Weights of a small spectrogram enhancement model.
Model: 6.49M parameters, log mel input, arch unet, norm batchnorm, widths [96, 192, 288].
Training: adamw at rate 0.0021, 17700 steps, batches of 64.
Data: 26041 training examples, 43.5 epochs.
Rows from block 3, named by matrix and row number. Rows with one number belong to one channel. Each number is 128 + 32 x the weight over its row's rms, rounded and kept within 0 to 255. All counts start at 0. Numbers have three digits each. After the name is the row's rms in percent of the matrix's.
# convs0: first 3x3 conv (model.mid.1.convs.0.weight, 288x288x3x3), inputs 64-71, a 3x3 kernel for each
# convs1: second 3x3 conv (model.mid.1.convs.1.weight, 288x288x3x3, transposed), outputs 64-71, a 3x3 kernel for each
convs0.180 090:088106157124125174128129134139149135122096107107085128166153151118101114054034071128128103131129111096103100150134136129129130129128128106096111130130129115117119127128126117102123102108105136126109133128124130129129
convs1.180 064:120086070128089087138127128130133185130150174131131130125122125128128128128127127125125126126125125127133121128128125128128128127127128113112109128128127093105082137137145129128128139129137128128128126127128126125127
convs0.181 087:118121131098105128124122128129129137131133133132135133128128117122123125058034066130127102093089079126134132128129126123121115119119124105118099131139140129131132150150153141154143131138135122095080130127120092114101
convs1.181 075:130095108128128127126127126136160170166132143127127127124122123134125132151147143128127127127124125164169169128128133128128135128128132116116116111122111129130128139133130129129128129112128128128129127126127146126142
convs0.182 146:153150129119116109101093078118126127123125125130129128088108102083102096109118126184165152162155158148144173123118108131130127138141130141139134137137132083080077126127125126125113095101087144144160125124125129127134
convs1.182 185:159151167147149159136138144128124122132131125131124124180180183163160165142141139096088085105108112127126126123111118128119117129129129186191181149154150135137134162153165143139137128127128062054052083074063115104102
convs0.183 104:133127047136129118120092095091119127117119127128128127088100110040077064078104102147141175109120130097114123161151135128127127128127122125123120130133132098103107129130129128129129093086100155172192127131139114126127
convs1.183 085:223182255131130139121115107150121124145130131148130130165152158126122123128128127096107091129128128129130128127126111128128129129127116127135126110115115116126127205157170138128128130112129059080063129129129128128125
convs0.184 134:144042166114041129145083158107145136125131127133141122164108094193121114174124108129134140132134147139129146130157167123132142132129127132127129104108120097113117095114143120129139129144149118119181107119200139118159
convs1.184 169:202133000219157042174135031121125127116127132127132136175130060174138076145128059130129142124129134125128148155128107150128115150128087123131140122128132125126129151128086139129093132128078132128120142130113133127084
convs0.185 091:071119114087113118110124126117124128122123129130131130160172159153182148171181172134140148114117125128112112131136127133133126143141126116115112129129128117118103070058070083042088128128127129129133093102105127116124
convs1.185 090:158146151129128128106124127160140127151133128127128127140144134128128122140134133108124122125128127107086099107112092128128103128128128131131129127124122150177151205183182153158133157149133070063059125127124125126126
convs0.186 127:038055057111105110128128126093062065110114122135147163159134116133130111128137129129107090137128118114080096128132123127148129114135115121138142111121123069086081106104108112122127108117141111094091106117117108124131
convs1.186 138:131131127129128131161159159148131129150137131166133128133128116149136133221207190128128131127127127120125126128128127141130129190166130120127114128129128130131129132130129130128128169138135128127127128127127151150143
convs0.187 082:120124168078077126056071079125126124128129129126130129128127109117119118083074082131119099126124121127150142129129129128128122120112109095085093139141142135140142126128129140141135129138129125123100136129128079082054
convs1.187 075:131113129132132131128128128133134131128128146128127128128127127128126125128128127128128128127127126181193173146145132138128150128127134123123124120124100123128116135134132129129129087075094128128128132127127133141140
convs0.188 090:084095009086105037093102053111096083088089072090093077136145137128136128120126119161135138127128127132131124126123124128128128128126089150128140133138136118118121085077071093092088091105081151145145129128128124120113
convs1.188 087:199187255127128143110120128194140128150147129142128127125124123112113117127128127113116091128128128128128128127127128128128128127127127102128126126127127128128128223210204161150155128128128093112079126127128125126127
convs0.189 107:157149158143151170133130163112103128129131133131140138080130132110127130134148153114125130146134129125128128159165202138138135099115083045057037214204183134135133123123126125127128131143144182158156131124117137133132
convs1.189 116:134127128131128094124071033134128127130129128125132131137141134110121110063087053133127134159130135137136138161137130128126111100074084137167151062086086100103110128128126125128128086092097133131126141137130128128128
convs0.190 123:097121032114132100117128101100075050099090068102102071078110075100126081089125111141127128132129124132131129180150131168145129128124113146153166130139141113105118079083062103094091089084080137141137141142134129132126
convs1.190 112:222214255183151204132134158184153165155134144147130130126127153127127126128128127109110089128127124129128128144128128131129131135128129109115120103119116124127127205191223164131145129129129109127121128127128128132128
convs0.191 088:128135148133137148158155190146147151131131130130130127169178180139136135105094111135128138128128133128127132132130129146144141137169160128136133142171141159154171130133136128133134130130128140134140101089110129129136
convs1.191 078:143151136156132127129129128128128128129129130128129153139144141130130129128128127128128128128131144128131140128128128129130132132134138146145142130129130118092087123123123091114126129129128127126138147183177149184174
convs0.192 157:148065189132076139160107153093142168120135148127127130182089098213095092198102094061080099026081116068099152122152134084151144117133136136141136113128122108120124118128148137131137147126118097092113059090146085102158
convs1.192 190:162128000156144066156144082155122124121124128120122135177133091164129088167141113096128160078125168079126187128127127126128129143145135128130132131129110149132109174128089152128079138123082073123171081126157083127156
convs0.193 089:129133095197154128135113091122123117107112122117105121150136145120114112139137136128128127128132126132142147130125124136132129141150190103105106128129128127128130127113113105100113130130128127129144127135137125124141
convs1.193 075:126127131133133135131109099212143147124124125129132137203184201128128128134135133087123121126126126130127127117098093119112093129124122131130128128128128110110119213180219128128128132131143056040028127127127128127128
convs0.194 132:133106154130106130136127154123134146129129127131128117215099110210095091187089070126137146078134207066141249129131105109131133110126125128128129111124111072087099126129134153129127165124102131116115076119180088127189
convs1.194 152:135132055128133100127132096160112107130124129120126134198134082188127088176128122084127149082123167069126187128128127128128132127128131135143138141129120140126083195128093170128089140129109105125175111126168114135162
convs0.195 114:040063051092110095118126117089067075111111117137140155140131126122128124129136131117112108124112111090069085136133128146148135129140120121131123121129124102108073097106107109115121112116128095108090121122119118128126
convs1.195 122:132134136131133138159167206130128127134131127152129129133134135140138147200222218136139130128128128122126096129128129131131130147162131128127117129129127130131128129130132129129130143142146140130129136131128152148144
convs0.196 106:136136141124128119131133106125137127116120109118114124108120113134143134225227193128144188126137175069075090130131129135140129128128127143127127104089070098102099125129127119122123130128133125128133158183168119124125
convs1.196 088:116127105083128120127128128133136135134139135162152130118129126133138132111111099125127126125116127065064093119124106128128118128128128130130130139153130124120119129131131129132132135169128127128128122114078098068045
convs0.197 094:094112035093116074124125086104086079111108088123119103110122086127135127116126116126127127129130129134127130168141129148143127125120106164159164130131131107105101073077079102111091108111102138136133128129128126128122
convs1.197 084:232200255129140174128143195163127128155131131147131131122125124124124122127127126128128128128128128107110114127126127128128128140136128081110106114128127127138149187131146128129128148130130127127128127127128124127127
convs0.198 055:130133134142140142154152170128128128124128128128128128192199192122118117064069089131131134128129135123126127131130130137138138134139176125128128130130129129130130128128128127128124104127112133106131132128131129149160
convs1.198 051:126124124127122121131129128128128162128128149144138200176170156128131130126125126098124124128128127128127127128128128129129129128128129177177168142145141087067088123159131123123123129129129125123125128125135132129130
convs0.199 067:130127127138130133132129133129131133128130130127128128179164183127128128105084110134130127129128129159163144130129130130129129128128128128129128131132131129129129125128127127128128126128128133130126099086099100128129
convs1.199 052:128128127137131128141135133126128127129128137128128128129130128128128128128127126128127128128127128131161178128128128128148135129136151139146139131131131091083055128128128129128128130131130146142149128126128141140143
convs0.200 120:104112032120132092129130100097082057097087064107097083081103062098123101102122099127126127127127119146135129166134129150136129128124115137146155129132147112113120077080066113109100103093085137146138138140131146133127
convs1.200 117:208213255156141179131131148177153146184132141154130132125126146124125125127128127106102086129128113130128128142127128129128129142129128114110116098117115124127127202180220152129145129129132118129103128128129128138128
convs0.201 094:129136150132137143197183211145152151129132132129130128165165169133129128088065089128129139128129135131128134128128128146144140144172164128128128136149144130146145125132134114127120127128123141138142090084101135135141
convs1.201 084:128126125135127126130128128107127128129129154128154185142147143129129128128127127128128128140128128127128128128128128128128130129130134160160157130128127093062086122122122108127127129129129127125126142178159141140151
convs0.202 091:103125099127126127118099091095105112081095122121127124157155141134129126165161149118123128109127131134142150140134127133131129134142134120121121135141139128128129091082089105120115129129128116122127127130135133137145
convs1.202 084:145125164129130131121105127183155157134127127126126127172177192124120118129129128085101099127126126127127127126107100109111125121125120136139136128124128128128128205195196131128128133133132029063053124127128122125127
convs0.203 115:115120130113120128122128128122117124127123128143135135197179173179139129234198191112129119129131121135130095120124103123125125125128128109114107114113107106094076129120129146139141182166169126129107126122106139129121
convs1.203 114:141145172137143173136146171151146129145134132132130119156150163136127129127125128108128127128128128117111120128128128127127127136129128124125126123121121125125125186167162144140136137131131107103084127128126128125128
convs0.204 106:177035072145027102214205145097148172115129125129136158140127139177151142160153155162147107145122063243121085132135169106120161127139169141164154115113110104110104114149186098127136105129175137122127111088130154091123
convs1.204 118:135075000144115069140126101130194213132178118122121102134147115146160127136133129134131130131129130130130147128127127131130127130128125095093124127133146134143137128163126131130115128126106128125136128116127150128127
convs0.205 082:149188088132129097111127038137136139131129136128124121128127122102115122126118094129125101135114065129131113137123128125112110111112124123112116128129135125122125132128141133130141133091092141137127127127125143127121
convs1.205 086:135189255126128204111128147127125127129125128122104129127155219111123129124126130140138131139129129128127127128128128125128128120126129128128123106116093126128125124127196126127128107097130106097071130128131128127129
convs0.206 109:160100127172096167129107181120150202091136167104147162046118131091134170084132169090126128124129127131128128160158126159145129129127125140130107128128130125127130114129176091128148107143162133130120141116114140120098
convs1.206 117:120079000148125057148126056112116091086108087095109088089120121112128130082110083130128129132129130136129134128128108128128112128128117126127135125126127120122126103102049117126094110109086133129126128128110128128108
convs0.207 130:131136186123136192128130207124126140128127130132130131181132106167115094164113093176128146124116174137134209115125109092130139098126127126130132120126122069082115134130140136128129133128119130107120089104154097120201
convs1.207 128:136132110125132132127136128139123126136123129123126148196147110164126098142127125096128137096122153098126159128128151128128154128128149128147139134138127133122061174144116174133112148128128123126184122127185128130195
convs0.208 100:130131118133137139141135135082079082100108108105112106081087086078080083125127125111123124109124126106117124119120112110126114106121117127126126129128128128128128038053049078081085096108116119124128107115121118117125
convs1.208 088:134128162141128129142130137158156188128155143129129128203198193152148148155160161108106105125126110105116119121076103123127128128128128170155161148134141150136139173186209145161158150161176058066064105113106115121121
convs0.209 084:057118071092111104116124109115088127129129128130130128164172163149169149170192164129138145122116128133111118130132126130129126139136126119119118129129128103087098067037046102091121130128128127128128091100076131128127
convs1.209 076:141139177129129130113126128126135125131128128127127127135133130126126117129129128124125126126127127119116086127117127128128116128128128132133131122127125165170174149188153129133136132139136080062060126127128123124124
convs0.210 090:072095010101128092128163108100082072121104102125125121112127096130133115114128122124115115136128122139130127159135127155129125130122095150145147127128128067044060128107105128129128126109110116118116129129129128131129
convs1.210 074:174176255127132190121143238165130133162137139174140137128129128129129128145144159128128128128127127128127115127127127128127128131128140111118113118123123127128128127128139129128128129128128123127127125126126121125125
convs0.211 103:135130131127128120138135100129138128120124114114116125101122114133136134176191170160142170127131158052062045128128128139152142128136127168147126102081077061088083129128129098102086107098096132131144177179188118116123
convs1.211 077:097129128074115117127138129133135135167134133179184142129132131130132132120128128123127127119097127078095097100106086096118099128127127133136132151174137128128127133138138133146141161165131090079108093086097106101087
convs0.212 116:138158137136148131116128116132131130134123121134112114067084103126131130155137134105115135126126157121134174096129159080127143051099128134130115129122088127126119127115119127104112140107113131142173141146155114135166
convs1.212 126:000073105095128127116127128107127128071114127041103127078096081102128120052087098127129129125128128122127128091129129113128144128129136135130128130128127128125122082110109097127127084115116126131135108131139087125131
convs0.213 127:161110201126099174117071184125144146129126130129124134180124090158110088162127096136097111146093117157094107110149169102136138120129118126123112118123127124133131129138156130130139126128132114077144111096139133097140
convs1.213 140:183134000182147052152149063130126129114124132111125132193175133152135103125126078127129153126128165127128165141128128128128128128128129129132134129132128128128099173138123134129114128128120118123130122128133115128135
convs0.214 073:127126127127128128141137147130132135129130132116118128127129128128130130031025068072074072126118120132141148132132132134134132128128128112117113141145147127128128125126127125127106112127128128102114121111125128129130
convs1.214 064:128112071147134130129128128129129128139144149133128127133137133125125125134134130127126126127126127126140142128128129128128134128128131170149176099099090064108092128128128131133144130131129128125149128127128127126127
convs0.215 098:129138154126134136124134110126127132128128128128125131150167151155169152222234197131146170126128139074046029135135115131130125157153125141129128120098093067065060066079083059069082115111123123128130100108117113089080
convs1.215 086:124124125128128128128132132129141130129138133126127127129130128129129128135141136126128128125128128060059075106116073128127107127126127129129123129129128167185174142166135132146135148178142122122090125126119085058089
convs0.216 109:112122141116120129116125136131129128129129129130133132124124115126125123113092104163128115139128126089113086151127126120115106099091098094106107143150147126130128131128127139134127134136135130127109140129124122127120
convs1.216 113:129104119128116115128125113150141141134133136135133136151144138150142146132138132128122128129127126180180181136129130128128131129128130126127127119127121122128126143136148131130130077087113128125128128127128130127145
convs0.217 092:123129077128126123123126123123124126077080078090093102144155153073069081086070089156131127129125115171177141123121120128129128131133133128137138130135134119118128134138128124125121064079064150136137129128129122133126
convs1.217 102:140129158128128128116110128144151159132142160139128153176173195127127127127126126121113114129128128152178136130129128129129129128128128138142137129131129086083069164166181127126137128126128100089083128128128161140128
convs0.218 089:138126045136137120128128106129110102127127122127110110086111093094129115083102092125125142127129135127128131172156145165142128121113106156128149135137141102101111116119111117117105076070070136138140147153155132126125
convs1.218 081:217211255135133187128129140165128128141131135132129128141149139127128128128128127120101117128110125128127112128127127128128128128128128110121117102120117127128127218158178151129151130129129101117098120126123118122120
convs0.219 060:128128128128128129147144144129129130126129130106128128128137132125128129054059072121095079127113108149179164129123129132133133130130130118124122143142139129129129124125125125126126112103125128127109128120125128128130
convs1.219 050:127126104145136130128128128129129128139162181135139180137144138126126126138127126128126126128127127141126126129129129128128133128128130166165158106106099076101079126127127130132132129129128128125126128128153144128140
convs0.220 090:135132070153142138127124090118106096118127124112128125058096060085128112065115089121119121123121123139128127145128134131129130109103093140129135140152152083115121121127100119131129080105108128129134142148152127127126
convs1.220 097:227161235162129140128128133190128129153132136148129128126127128127128127127128127118128128126126123127127126139127127128128127138128128106116115105119119126127128185131145139130131133130130090128101113125126118124123
convs0.221 107:120135102137141082124118062164148150155126146163122131119124123132130130144117128164137133197138131129129136128129165127117130082083132134118107141129113132116113132122117126103110143098091147151151174150132116127123
convs1.221 119:027129246128162233129169217100127127072129129034114130135128148129130143082128142130133131139131129146130129079127127092128141103128145130127116128126110126126122098127131102129136090128128124131118127131130122131130
convs0.222 083:127125117129127127172154173128132139115126132106101128135147146129131134055032080109090068109097056142157127128130133135136137129130132122121092132134135119120119123125124108126126111118128119097113091095107129129130
convs1.222 073:128105064143130128129128128127146174128143190131135136133143138126126127150145178128126126127126126126126125128128128128128133128127131145143142094106096095113103124127126130131137129129130128125126128127128141126138
convs0.223 131:085075110149146133134130131129120101126119109126115149128122119119122115128157132128123120146148151115098099107124101128132120128136092177165152129130128072103076105117108125131140137131160084099094122123126106124120
convs1.223 138:130130129128129132157175187135134131130130126128128096124123113135128128174155162131131135129130136091117118129125116129128112188161146106121112129129129132138132125125126123120114141126126133129132130128129130128129
convs0.224 125:037067034108121099138128110086055059115117120123138151144126114120110109121126122132126103140135120143132108130127129126132129121132126160167178104113113106098089105106113119124128108114128098096080131129124136154150
convs1.224 143:122128130119121127124131158204163149204157147173141136130127126131129133180182194128128130128128128127127127123120095129128118169153145099107102122125122131136130141132131130128128141128137114128121127127127134142137
convs0.225 110:144154118127118101093092058125124126123112128122119128114118120108112108144143134148122104129102075108117096181163131131128122133128127049075074132143147126132134131128128127126126098103109132136128132134132128128130
convs1.225 097:159164212126122130102105123146126128128126128131128132205178208128124131122124125130128122130127126157159126131129128128128128118103116129143129115129120101128119155148153128126127128101124093072069133128128128125127
convs0.226 073:129128071130132130130140131119108112127128126125125127105119091119130102097123115122118123129128128131130131131126127190169128126119109159175150129129129060061058109130116129130129090077088128128132130136139128128157
convs1.226 055:237234255130140157138176180153128129137130131157128128137135129128128128128128127128128128128128128128128103127127128128128128164143139099123118122125123127128127133127127128128128147126127127127128108127128120125127
convs0.227 044:046151140143163130255223130122128128079128128094126128172128134125127123128095104127142127105129121092101095127130128129136134129135133084110121147191199122129129126128127127127126114127114129134127128131130066111130
convs1.227 039:104117126109121127076119124205132232126128147127126162149128156124126132147130128115122128109127126117125127129128138128128135128128128128130129128128128130140128194128169129128193128081132051116128111117128123126128
convs0.228 088:151156199114108130126127214064114128118133132131137124115106060162132115156142130128151186113131154141145170103122121130147151137143147124128131097105115116135162105122132126135141158162137147132176106133168128133200
convs1.228 093:131132046139147109123132084127128132126129172144154190130128056145136094128122068129132130127129130121126127133131136144154144132131128128131155127127136104102108122115097129129127129129126133160157129132132115127125
convs0.229 113:118125142119138137120128133110130129131133132132138132000070100082128127124158158088134179110129160121129173122130141127130137083089125129128112132127124137127126119119121133129141170146132134145175128132144122130155
convs1.229 142:070109117117128132112127127106131127092129128109135133039096095070131129030097105122129129121128128117124127129138139129147149128140144144132130145131130130127127076102098084111117089122122128134141123132143091123128
convs0.230 120:109116040130128124129123100089090099089092093116118111127138132121120119139153148121106122120120126133135145142131127133130128137152151125125127132135134125126127088080079080085100119128128123128143126133141132134143
convs1.230 112:151129201129130132119096122188176188133128131129128128173162192128128126134134130096095091128127127128128128114085093113106082108114094130130129128127128126127127229223234139128155133132132052064035126126115124124123
convs0.231 064:159131134146129120130129113128142135128128128101116119126139139127143143133143142127136161130145188126145175131128127143139134137161148130123117125118115105073056147159158130128128124122125127126130128127134132141144
convs1.231 045:123125130125127135117124127159156128129128127129128128126128130127129129095128122127128128127128128128128130099105124106116128117128128132132131129129129128128128126127128126127127116115119082083087076089084090073076
convs0.232 111:115039157112071209128118228140163186129135134128135134083119131104130144089122156109128125127135130132131130151150132155141126155136124130128123130130129125126125128152153123127122128133129136131128146131126151132116
convs1.232 125:115070000125120032149125063129128114129129101119118090115126131123128138116127097127128131128129133127128161128128082128128100128128100126127128125127127121123126127124086129128089129116075127129118127128096126125090
convs0.233 100:097127145099121110120116111117124112127126120129127126115133120128150135188203188117146196121209255117129135124129129128128123129136113135135130117105080105104102114117111126142125167175167112128132116141179125127138
convs1.233 103:118128128128133132124126124129129117129130128128128123112106118133137130100100084128129128126127128088107119129128130128132134128128129128128128128127127125124123115115112129129124128128126133144143128134138082111113
convs0.234 117:168166135118111106103101087126126127112112107128114117074087088039065072085102098187163151132130127127142148119114111125125124128129126122125122137139136121121123126123122125120106081073069149145150126125127118134122
convs1.234 123:186173192131131153130130131137123121128126125137126125188165187137127127127127127099120109130130130130129128128128127123129128094106099149158151128128128124127125174159157138123126127116124077073066122121112119121117
convs0.235 094:167162123126128094112114094130127128123120120127126124102116128061071080072107094173126120127127120112119117150179167111110113127127127115121119131137140113115123130127127123120116105101097152147170126126129124125124
convs1.235 089:196193255129129133118081102124115114140127127138129129153171180128126127126125125118119124132130129137130129128128128129129126118102084155167163128128128104115115183151146126126126129129128082092062132129129130128128
convs0.236 116:126134147109102088114114078126137134125127124126126129112125128137147186160197206118128134134123133125107117136130125162148129156139095123127152100103107122118104107122128105125131123141189125132123171142137156148134
convs1.236 107:053068073084100113116119129090104096132132131131129129058112129130141169130131139125127127123126126123125109127127116128127105128128117127126127128128155128128145126128130129136146131134137161143123124119086126126096
convs0.237 123:131123132141125140145130156096127128117133130133147137041074082097120124144167172126150178129143144141151144125152131128149140133135134109107094128123125197207206125127154131143159152162162151147176148142156138135146
convs1.237 121:098053000128118041128103008128126123116108115132131129080096063124130107083106050130130137131130130130128128129129105130130118131121094127128131128129135113124127094092067109111085106112089133136135133136134121110084
convs0.238 083:037078049086107086126127113106063072125123122126130126145143134136141135137150140144129126160137130139099102129127113128128117141132125126127124118122121023044038123098094128130128127122123112105092130128122131140132
convs1.238 073:151171172127127128127148169145142135147140132159149131133132131130129129145171159131129129128128128128128112128128126128128128156149128111118107128128127130129129132131128128127127138150128125126127128127128127127127
convs0.239 102:085094036128126125129128126110120119088082099112093120128128127077078086086088093151135135129129128116125120124117121127128128132133133107115114129153140113117115125126128125100115089073084132130133130132138125128130
convs1.239 099:153128173128108113089060087243202213159142144144128128193145182128128128128128128069102095128128128128161139130129129129129129097104104128128128128129128115129129254210216167128131129108129053085057128128128128128128
convs0.240 087:088110108109121128123122126084072095067099092104113106093102098069098094126126125111098062118108081128113115126127111131132128129130129093116127128128128130129129022048061086099083094128128118122121127127126184129130
convs1.240 074:142143127130121122129129128128128146127127124128128125166164204130128128133128128120115083128128128127123123118105097127109081128128099164150168132129143126126127164155184127127127139144158062028029103098100127125096
convs0.241 092:146135131147138135136128131123129142124129146123123131135137135139139146124123133129127129125123127178171148147154147138139137114122120132136133146148143146149145146179168179180207156154156129126102115115110066104063
convs1.241 079:138135133139138136137138137041055064126133130135137134105101115128129128130129128141132136128131145148170157141152157154154157142151164124126125122120117119115114063062090126121128128107122221203241157171191163151143
convs0.242 074:045092058105118122111114110119107118107102113125124125127127126122120117148156145137142138133144131138145134132135127132135128136145139114114109129130128130130131096079068099084089127127126133143143130138137163136140
convs1.242 056:163138208135136137136135134124137133127131127128128129218168197130129128135135132120126122128128128128128128128128128128128128129129129132131129129129128118119124190203231128128128130130128083060067128128129128128128
convs0.243 092:121138244095101178103105130128131129130133129134140130117128130118129137106103132123117120135130129131129128151133119162134126132126093101099093173171149131134133127128120128129124127132152122116084145138108137107079
convs1.243 091:135116095124124077127119054130099101128127126132126127127128128122125119107117106128128131130128130138146167159131128127125116127127112128128128104125121110126123129127107129128127120117079128125125132126127127120128
convs0.244 099:147138134153144130143127125125128146142130167120127139131133132135152133126123124127125128125123128152151142150157151139139137118108099134138135140153138138140136192168190183184200169164202130130118114115099063100084
convs1.244 086:127135131140139137137137136032047060115118121135138135105108095129129128130129128150164145133129128171135171142150175137164149144165152127133127123123119119117114047054071109119115120122126218209218157158184152128136
convs0.245 127:116103058098085039130114065125132126125145139123147135136161218103145207076135157068084031082043000114069007123120129140129131174135141139133131112108113122109083134133126118140148125167157106127122126122089148115066
convs1.245 151:130129085138134124134156125077116125107123121126125122128144180129144174130130138137127118153127116151128126141131117144131116143132127130135141126130141106123130082129156085129149104129144150116101147114092153124112
convs0.246 102:123129055134133106116124091122102091120119101113118097084120077108129116093127092123123125124127132125127128195176141158153128121113104144135163136137160104105112102105086108116088086076074142144146153155157125125125
convs1.246 087:226226255151139194130130136167128128151132136144130130135128169126128127128128126110117114128125122128127127128127127128128128128128128122126122111119118126127127195163174168140136132130130078122108124127127123126126
convs0.247 102:103107255086102210094103133140170159135130127136146134087118112113126138116130135110118108131146139127128126162141131127119111124121112126126110122122135123127129116130120122126119123138139108100083145133115144132100
convs1.247 125:116080000140125095162135128129130128131132126136130121128140138127145129119126096131131136134132135135136154149129131126126126128127128128128128110128127097124120127126104129128114131128083153133132138130130131130132
convs0.248 121:122127138126128133126133094127130135129127123130114126111122118126135130192240228126134155136130151112081090133131123130133128145147119165153142107102093042055037071085108082098103114104122100123130123132128134132101
convs1.248 135:125124126128128128156164183127129128127129128123125123123125119128128128128128128131130145129128128106077103128127122128127126136153127127129120129130129165175158127128127126129128136148128133132132128128128110097093
convs0.249 080:124156131125131118098122101122100129103084125122103128138180147127128109120091087131130114142128109094113099151128123127127128127129136088073101133135134115126130123113120128123125121113117120114109130131131115129133
convs1.249 080:040094133108124142129131141152210255126127196076119131138142189125123138133133138128127128128127127141127123130129138126127135128127132097127121129132129129132129138195252126127182103128178110112128129127128128127128
convs0.250 091:158111112170090105193106096137115083128114077124111086168109131162085123147098137232179128174170138194182132084090124062095143070089133085090118114128131108124129130111112134121127136123126140124131142127144171148160
convs1.250 111:178128071143121075140114095208125125157126127178135129228128110181123094169125107143131128144128125142128122139127101132128103131123098110127131104125130094125130179125120150125114175128127137129101151132114146130098
convs0.251 124:113111114123127120127133124104130130089123121066102114086116110123152135178195181103141209111152211130164187111120116141160163137154151108102088077066065115115111157174175125127138116125131126140176136161209130136144
convs1.251 134:077081040129129123126127110130132129121130125119131127070101084112133126057097070120122121126128128127128128113111120129129128131133130130129134132131136125126127114120106123128116105115097109120114102121110078103089
convs0.252 089:141132128145135131131127129123129156124130145118124128140140136138134140124122121122128129124123128161167144152155147137138135127123122135139136160144138133138134143160164176187207170167158132128114116120107067097061
convs1.252 079:136134133138137136137137142044055073129131130135137134103095104128129128129129128136132132141128128188152168162160163152160163155142150126142135123123121119116114079059081122107129129109128185199222154162167162151146
convs0.253 094:138134072140139128130130132130133128128129120121100114082104082106128115064118098123124133132130151128129135170127126181154128129118107155153142132138142090086074110129122096100108071073075131136142147168166127133126
convs1.253 090:211227255135142166128129158193137139140131134130128128135129147128128128131127127114126128128126126127127124128128128128128128128128128113120116117122119127131128213158163134129132129128129104113099101123118117122119
convs0.254 093:130131127212148161167122098119125127115123129116116116127115111115105101131128127131134114129121133139132139128122120132130129138163166097103089122126122122133137130131129118121121124126122127123131124128139119113119
convs1.254 081:123115122143132119134132130196176173126126125131130131173180182128128128129130129112113127127127127127133128115077063123119108129128129132131129127128127116117120188179153128126127128128129024052029121125126128128128
convs0.255 067:228217167164165122132133135130139128127128128093109078107136130118143193074128130120127135133136126126125132120119156132122120128128127100096097255255255126121111163171168138137140106123123178161182129127124128133137
convs1.255 052:125143129128128126127077088138143147132148183140141167155190206090120129113128128127128128127127127126124124144151144128128128101086094166158148029043049099110118129129152130132133138143149128128128128127127121092114
convs0.256 146:101140106077133116081108094163128122146134139129130145091105176062078188063082180140126088200128084208130079114087138144114126160120128145138139136123115119094107148125117133123132113123148108129131129138096133137112
convs1.256 167:045130185131145165152167182080151173117151141117128122092126175123136170133139150153131100162138106166136108100127125130145128141165150135129124127126128123128151080128175102128176105127130177131052178139103183152116
convs0.257 111:085096109125117124133128128128131128122128129109129129155139123132126123112089099131128112116116098054091109122120125119113112122122123065095110129135138106117122130134154148138135137141142128126098132128126126129131
convs1.257 104:113115128086083126104121123196196195163165174130129130139140143153141136152161157119118127127125126169177153128128129128128128128120129115118106117126107128134128159170157131128141125106126125120127127127128128126130
convs0.258 069:127130138137136145145136164139143140128129128128129127173183181138135134126113121141129138143129136127128132131128129142140137145138154129140137142147164155159155134136136137138138131131129138133138110096117129129135
convs1.258 056:138129127156131127130129128128128128130130129128129134141147143130131130128128127129128128128128129128128128128128128132128130131133138142145140131131131128102128123122122126126125129129128127126126175167161149159159
convs0.259 060:131137151203180221122116141124125127126127128128128127173169148114106110136124134158138145155135135125115105138136137126129131129137136128128127137173183131132133130133135130131128130131113130120126160139144130128132
convs1.259 074:126127127124126120141133120128128128128127128132132171140135128156153147093109112128113128128124124130160141128128128128128128128128129133128128171170165072070054143153128119133117129129129128128128126120122182175181
convs0.260 090:000082063075121080131145128123123098085113122081129132152191212115127123044085078129135082114069000091066036128121117139134130143141140117112124121122126114109118126127123106129131079129130128124109109126090125114093
convs1.260 089:122130129128128124129128125129161212128131150128127123131159232139140180156152161126128111127128127143128127138137129134130128129128128128128127131132138125130134128169222128129162128129134128094058129124108159128124
convs0.261 099:182131255150150255113126236111127153147132141141131133125097088158125123153126136042045070093090108117114126138148151131132161129127130129131133129121115107108105132130133137130127129128128124102122125114134130157184
convs1.261 102:113086000115121101116122135099117129128128130163133128127137135133143152122124134120122128108123127113125127128139145126128137127127129186162155138141143098085108109120110131128124166130130116121185082109124091126129
convs0.262 149:108132043131120040133115065126127127121128131118128126113138218054119187014100129123124049125088007158101028141119127174131134137131139144127138128127129129119113123129130098131132098131126124134117128124086129113072
convs1.262 177:129135150149146139144131126082119127092109123117121125129142195119129169128128157139129110150129100173135121147145131152145131143136129151141135129130136106124130084126162086127174099128162152128086152128100179143126
convs0.263 097:125129124079099085077075080124126126125124127129130129128128109132137119108085078162128126123125127116126131128128127126123117107101101102108108137143146128129131126131142127125123125129129165132127142135133072091072
convs1.263 091:096107128128128127128128127136149166128128145127100130133128129131132128130129127128128128128127126206190162130129134128128134127127133124125126126128125125128118138138142131130130063076124129126129128128128128127134
convs0.264 096:063053020105110093119114104064062060069077055107108107126127124120122121125131125127128132122128127127132134134128128133132129130129127128130129135139138120119123078076063088109095085113112128131132129132132128129130
convs1.264 079:190190252129129133128124130203176175155150169133128128140141156127126124128128128069104075126128128128128128127127128128128128128128128128128127128128128126127127234234252154130134129129129086107075128127128128127128
convs0.265 127:128134186136133152129147164128125130120131125127129114229096102200087069180102061085135129023139186000131200094124124077116129071106125120126118127126106083079100126120122150127114152125085113123122108130167099127172
convs1.265 140:122126128108128133127131138190121107162122111139116108196131127158125100181129127111128141089126166075126159111126127112126146121128146136133131135128109159128108193123104179125076163127090071120125089131169069127173
convs0.266 136:161164149131145131117128119143131131130122126130122121057083121122126131125122128120123132135131148120133160104107175060098151042069140129126098139130116128130126150122126127109117143119121173149159144138150101131155
convs1.266 175:000084137063127158077123139102135129070128129046109128095122123098131128069119127126129129125128128141128128065128131077128137059128134133128126129127118128122118087128128086129129074111128115129132103129134081118129
convs0.267 048:129137148187184208121118126125127128127128128128128127179173164120115116129110133152140147141134139118113111140137139127127128144132131129129129145154175130132133129132134130131130131132127133118121146135141128128130
convs1.267 060:127127127118116117142135130128128128127127155130131167128128128162163158116098123126090128128123123128136128128128128128128128128128129128128128191189181081043074128128128118116117129129129128115128120114117163192172